config = dict(
    model="model that answers yes/no questions on an image's attributes",
    dataset='close-ups of made-up surfaces with and without defects',
    train_examples=101725,
    image_size=64,
    crop_scale_min=0.8,
    horizontal_flip=True,
    questions_per_image=8,
    encoder_arch='regnet',
    encoder_norm='batchnorm',
    encoder_activation='relu',
    encoder_channel_attention='se',
    encoder_padding_mode='replicate',
    encoder_depths=[2, 3, 3],
    encoder_kernel_size=3,
    encoder_stem='deep',
    encoder_widths=[80, 112, 176],
    fusion='prefix',
    fusion_encoder_width=192,
    fusion_encoder_layers=7,
    fusion_encoder_norm='rmsnorm',
    fusion_encoder_norm_position='res_post',
    fusion_encoder_activation='gelu',
    fusion_encoder_mlp_ratio=4,
    fusion_encoder_head_dim=48,
    fusion_encoder_fused_qkv=True,
    fusion_encoder_bias='all',
    fusion_encoder_qk_norm=True,
    fusion_encoder_parallel_block=False,
    fusion_encoder_inner_norm=False,
    fusion_encoder_drop_path=0.15,
    fusion_encoder_positions='rope',
    fusion_encoder_connector='linear',
    init='trunc_normal_002',
    residual_init='zero_last',
    optimizer='ademamix',
    lr=0.0006,
    beta1=0.9,
    beta2=0.999,
    eps=1e-06,
    beta3=0.999,
    alpha=4,
    grad_clip=3.0,
    steps=8000,
    batch_size=64,
    epochs=5.0,
    lr_schedule='step',
    warmup_steps=160,
    weight_decay=0.1,
)
Rows from block 3 of the fusion encoder, named by matrix and row number. Rows with one number belong to one neuron. Each number is 200 + 30 x the weight over its row's rms, rounded and kept within 0 to 999. All counts start at 0. After the name is the row's rms in percent of the matrix's.
# fc1: MLP up (fusion_encoder.blocks.3.mlp.fc1.weight, 768x192), inputs 0-95
# fc2: MLP down (fusion_encoder.blocks.3.mlp.fc2.weight, 192x768, transposed), outputs 0-95
fc1.132,081,179,183,162,228,247,210,175,204,187,164,171,181,231,189,276,234,229,217,169,167,219,189,261,255,163,231,229,164,203,164,176,108,155,220,220,176,196,202,196,181,179,131,181,186,199,216,246,227,194,219,188,157,206,201,241,207,201,199,204,198,218,210,207,203,196,208,229,217,195,183,192,176,212,228,200,174,167,203,151,178,199,251,230,207,198,196,230,215,193,189,212,163,156,262,157,215
fc1.133,091,202,210,205,164,218,172,174,163,219,189,219,204,193,181,185,275,193,137,223,193,189,217,209,186,212,213,146,196,236,135,221,197,201,220,150,237,239,221,217,158,167,216,161,176,182,222,208,154,244,155,179,233,152,152,217,249,207,213,175,166,199,225,207,153,218,194,148,226,258,213,270,136,248,268,177,220,205,203,226,211,181,169,191,186,184,169,248,195,154,207,220,189,237,123,211,208
fc1.134,075,211,188,199,140,196,213,219,169,235,168,177,168,188,195,205,198,209,197,207,255,199,183,232,222,204,199,112,209,209,166,237,272,221,208,152,198,167,172,233,188,174,218,168,195,176,231,242,156,218,211,206,236,177,218,197,241,205,210,201,203,156,260,218,190,204,188,152,218,247,227,247,130,206,215,207,194,194,282,220,212,177,149,200,232,183,174,211,177,131,232,170,207,266,143,247,193
fc1.135,093,183,211,180,212,184,230,230,220,246,220,226,215,185,169,162,230,259,162,203,223,252,249,201,252,182,167,184,186,159,186,243,262,162,227,172,165,176,153,236,229,179,206,193,229,174,186,194,199,209,184,244,224,206,196,240,230,231,164,179,214,185,238,214,234,217,163,183,184,261,154,208,184,206,209,182,237,154,234,246,161,219,154,221,255,175,207,214,179,227,205,182,243,240,164,204,190
fc1.136,137,180,232,244,222,185,233,208,207,236,168,213,240,203,211,200,226,214,153,182,243,195,216,233,231,175,188,199,200,224,175,242,236,163,225,156,209,183,264,246,158,195,232,194,196,187,210,160,164,213,173,232,246,163,156,214,252,236,181,160,201,223,236,242,226,204,175,202,181,194,155,259,91,247,211,174,192,184,258,185,212,214,170,191,239,201,190,262,180,183,215,206,235,263,142,232,192
fc1.137,104,224,169,206,148,252,180,191,163,179,202,204,168,235,198,217,178,186,215,241,185,181,149,205,186,224,193,261,239,184,225,139,186,240,210,232,196,216,210,186,158,179,222,194,158,192,205,210,201,145,184,170,187,225,228,183,141,184,240,222,156,184,195,160,185,201,255,199,228,214,238,122,261,177,230,231,182,260,136,183,173,169,227,172,170,225,183,172,238,171,136,183,161,147,184,214,245
fc1.138,091,190,166,255,253,151,173,159,205,191,193,269,154,151,194,216,227,220,215,188,212,227,201,175,180,237,204,219,218,210,217,214,147,185,145,165,221,160,201,157,217,232,164,216,278,249,189,189,202,233,209,216,202,215,191,199,161,182,175,177,196,265,175,205,217,221,174,234,173,170,164,227,202,229,117,157,227,164,229,215,204,220,177,221,208,224,245,201,199,229,239,246,190,151,187,153,163
fc1.139,062,206,203,135,174,223,238,231,173,187,253,168,208,190,257,198,115,219,144,212,199,189,217,172,207,198,209,220,173,182,152,222,196,221,177,221,181,244,184,196,215,195,182,214,177,139,181,172,161,141,153,225,201,216,217,174,202,196,184,200,217,249,224,145,213,173,190,201,188,198,262,181,247,215,206,247,193,194,138,196,233,183,161,161,182,213,218,234,270,239,248,196,233,190,202,210,214
fc1.140,073,213,204,247,149,239,163,182,203,211,201,249,189,245,215,227,207,220,162,241,157,229,137,234,185,221,182,184,218,160,198,191,134,186,232,191,226,221,221,199,183,160,189,197,150,156,173,225,239,153,149,171,210,179,210,252,181,214,214,204,194,187,200,212,169,209,225,199,207,212,215,186,217,203,274,202,228,247,94,164,178,158,187,175,205,226,190,207,219,160,245,213,216,209,184,249,258
fc1.141,113,202,205,223,161,233,195,221,138,191,182,194,191,222,183,206,180,206,193,267,183,181,161,229,184,208,159,204,218,182,210,181,217,220,230,208,213,242,190,220,156,152,259,153,122,129,203,214,160,149,167,186,213,230,184,188,240,203,201,199,192,188,263,205,184,164,224,178,181,247,231,215,156,182,270,230,217,249,168,210,192,160,202,171,203,210,154,218,209,140,196,210,204,220,176,243,235
fc1.142,117,193,152,185,211,202,172,211,187,172,217,189,167,174,233,241,191,181,235,157,146,169,190,242,170,204,198,240,176,233,228,193,118,220,144,256,235,235,208,153,191,230,167,224,222,243,200,199,198,197,182,170,149,209,246,174,171,160,197,211,223,187,205,172,174,213,225,261,227,106,228,176,184,177,157,207,177,187,161,168,207,189,218,182,182,227,217,188,223,206,186,224,158,135,247,182,175
fc1.143,100,177,210,190,250,162,241,219,179,227,214,188,218,244,218,179,164,254,153,170,230,171,215,258,252,200,245,267,244,149,200,215,221,187,192,185,162,166,211,219,219,196,190,217,176,212,190,185,215,175,208,228,198,191,174,180,237,257,200,185,198,194,237,245,246,211,184,218,152,217,174,211,189,233,193,186,198,138,178,258,181,203,162,181,259,143,216,242,169,184,242,159,210,280,212,199,182
fc1.144,082,198,221,164,242,189,221,216,264,226,230,210,243,230,183,179,182,229,199,167,229,205,192,216,206,194,227,213,178,195,166,239,212,173,258,173,181,205,244,185,227,233,184,201,200,207,155,197,207,255,240,237,213,190,172,210,229,216,179,177,185,242,171,195,211,192,161,255,202,169,203,200,224,204,169,194,182,135,223,193,156,245,208,232,244,162,213,209,205,230,166,189,203,194,195,147,166
fc1.145,063,189,188,179,207,189,267,177,165,254,269,212,156,246,170,238,173,245,224,229,206,189,171,228,168,207,242,177,203,173,170,216,206,179,215,219,177,214,215,208,194,190,185,236,198,157,195,218,212,176,225,196,257,174,156,220,255,244,190,224,208,187,240,207,207,164,260,179,184,238,203,241,251,222,253,245,180,227,228,219,142,165,194,211,170,216,177,234,201,160,191,195,157,239,167,250,253
fc1.146,083,190,211,231,222,123,137,216,212,239,253,248,176,150,208,165,181,178,200,207,261,188,249,150,139,213,182,230,216,147,254,212,185,228,165,240,214,156,209,197,227,220,208,228,254,247,222,134,199,218,156,244,191,222,214,201,141,192,175,224,211,187,198,205,239,241,183,191,191,175,139,197,237,200,116,172,229,222,171,228,221,157,222,180,195,196,198,159,210,205,186,179,231,156,191,204,146
fc2.132,069,197,215,221,208,226,165,190,241,173,191,180,184,231,166,201,216,231,178,168,210,211,185,211,208,176,200,227,239,153,181,218,211,188,197,243,210,206,223,219,237,198,208,176,125,195,189,160,222,207,161,229,216,163,254,223,252,144,207,210,223,191,199,172,166,204,228,160,182,180,217,197,194,184,194,178,181,210,152,222,189,217,220,223,214,288,248,132,186,222,190,186,188,215,233,166,206
fc2.133,100,250,199,218,242,193,221,215,223,156,196,236,238,257,261,210,218,243,195,185,207,168,206,250,273,193,187,161,217,214,164,187,172,179,250,195,201,214,238,230,199,201,189,169,133,172,213,168,203,198,174,206,222,156,147,234,206,200,175,199,174,217,266,188,171,149,176,200,226,182,166,209,196,226,228,184,157,133,199,220,190,185,199,194,223,190,192,229,170,179,140,184,198,220,250,201,235
fc2.134,085,212,231,245,181,172,202,230,195,223,203,286,209,276,251,208,211,218,174,214,162,188,186,253,225,196,152,211,202,157,232,177,163,170,226,253,179,186,231,220,199,180,232,227,127,179,265,142,254,154,163,197,217,183,188,176,228,216,175,185,175,212,222,247,180,177,181,176,186,202,185,215,210,215,159,204,190,169,176,175,221,148,223,197,220,174,167,226,156,165,131,193,225,214,211,223,236
fc2.135,078,145,226,181,273,189,219,172,215,156,199,239,210,269,207,197,155,225,220,243,171,210,189,241,246,228,195,165,201,221,202,205,196,159,235,174,239,223,224,230,217,248,180,168,157,160,164,179,216,167,187,174,210,208,150,195,176,175,196,194,199,210,177,170,189,130,165,218,218,143,243,215,196,243,259,193,171,123,177,183,190,210,158,179,200,150,229,205,237,181,188,223,162,159,171,194,240
fc2.136,127,258,208,231,224,192,229,221,254,209,228,294,240,281,287,203,240,229,165,200,151,155,211,248,220,211,231,208,210,184,169,204,185,206,209,222,197,159,246,210,171,216,189,227,159,212,221,152,209,204,191,187,244,155,172,197,212,202,215,216,175,228,231,214,163,174,136,210,208,176,171,244,209,209,197,196,140,111,223,205,201,177,226,169,163,183,220,213,210,177,182,184,203,206,194,201,228
fc2.137,082,199,195,226,226,192,244,231,209,234,202,195,154,216,215,250,187,162,196,239,161,168,177,164,152,256,218,208,196,198,225,232,218,190,197,208,143,225,188,221,133,182,150,257,209,191,229,209,159,205,220,193,183,200,185,177,227,233,201,190,252,252,184,238,179,196,236,200,179,233,220,195,174,196,200,215,247,174,226,235,208,206,247,208,227,128,177,185,187,207,278,201,238,194,190,214,197
fc2.138,097,247,184,173,168,235,193,160,233,223,185,217,229,167,152,236,183,236,175,143,253,232,238,170,171,191,228,195,200,217,151,241,213,243,163,194,151,167,144,165,204,216,215,227,299,242,247,192,222,162,238,206,225,189,226,190,185,148,239,254,186,213,198,224,234,233,183,192,199,200,162,196,227,161,135,174,204,251,235,266,167,199,157,213,228,211,225,222,201,197,207,187,185,157,213,177,140
fc2.139,070,204,234,180,171,202,172,218,181,165,216,215,223,171,172,238,160,216,220,193,165,260,169,165,171,225,194,192,202,190,296,171,157,217,201,215,153,195,224,205,214,224,194,207,208,157,184,236,272,213,220,185,227,213,185,212,196,160,166,177,151,209,152,268,189,200,250,176,179,185,189,214,142,225,169,211,216,255,159,175,200,173,144,193,187,246,241,182,265,186,193,224,232,190,185,212,215
fc2.140,072,226,234,182,170,216,215,212,204,187,210,175,194,183,157,190,151,171,231,193,231,188,228,208,168,219,243,211,167,216,215,242,228,241,188,224,215,184,153,191,199,197,190,224,230,244,166,244,215,284,204,185,211,220,275,156,195,212,179,176,228,240,183,183,221,217,227,241,251,213,196,184,269,171,196,173,172,248,272,255,186,240,233,191,212,220,194,194,178,205,245,170,183,202,196,200,168
fc2.141,092,212,212,142,235,178,206,168,221,187,187,208,233,235,203,207,236,182,170,170,211,241,201,205,262,245,236,203,173,259,159,242,196,166,222,200,189,157,194,226,198,238,191,120,188,184,166,237,171,201,225,199,193,176,191,240,191,206,236,185,152,222,217,147,172,164,170,248,190,211,233,211,173,205,285,225,161,152,166,205,177,214,157,211,186,157,204,254,221,210,180,193,172,183,223,164,213
fc2.142,106,258,171,203,184,223,210,152,244,226,194,184,213,169,172,226,178,205,213,160,268,215,234,202,170,226,230,195,202,205,136,251,213,241,146,218,193,207,190,160,196,209,184,202,250,254,238,192,199,201,217,219,180,211,226,182,204,145,257,223,204,185,211,180,226,241,188,201,198,207,197,218,267,187,118,208,172,235,236,262,183,235,201,241,223,243,235,174,189,207,205,187,177,188,231,184,144
fc2.143,112,240,171,200,231,221,242,170,236,270,222,205,149,186,221,189,238,166,234,180,224,150,247,230,155,212,232,209,168,232,181,205,224,220,158,234,150,168,177,153,163,190,184,247,188,240,238,203,164,240,214,174,208,213,215,184,241,188,224,260,237,158,258,193,197,169,206,231,243,225,168,219,218,187,169,236,167,229,256,228,217,209,253,229,160,202,227,186,181,232,237,187,217,204,211,174,172
fc2.144,087,229,138,178,211,207,243,156,233,237,174,184,133,170,209,226,150,175,213,176,227,215,234,175,154,246,248,221,170,230,144,217,208,226,164,255,170,162,202,176,226,172,204,177,210,242,228,207,170,236,227,200,201,222,235,205,199,214,259,237,237,177,259,185,229,184,221,232,223,237,210,167,238,172,163,239,115,251,237,228,182,238,230,219,199,208,238,142,139,227,236,192,240,203,228,166,165
fc2.145,081,215,180,181,189,219,223,194,206,204,181,201,194,207,180,197,249,202,206,185,238,230,170,250,271,192,248,224,191,214,144,226,168,185,192,182,232,163,204,184,276,214,180,146,165,217,209,243,198,181,194,176,213,131,229,221,191,178,216,172,249,162,166,161,162,128,205,230,208,208,230,215,194,187,223,170,138,158,211,239,167,237,172,253,152,226,270,203,166,215,176,216,183,212,240,152,164
fc2.146,088,243,160,233,159,205,176,203,203,205,171,238,226,179,180,209,171,224,198,178,196,219,254,178,170,247,175,161,224,173,192,198,241,254,166,204,144,197,180,192,115,206,224,233,265,242,256,208,251,167,226,193,208,224,191,153,216,182,244,261,127,229,192,209,229,261,184,165,202,197,151,226,212,196,144,196,219,251,234,257,183,168,154,176,213,218,215,239,219,183,248,197,199,224,178,200,165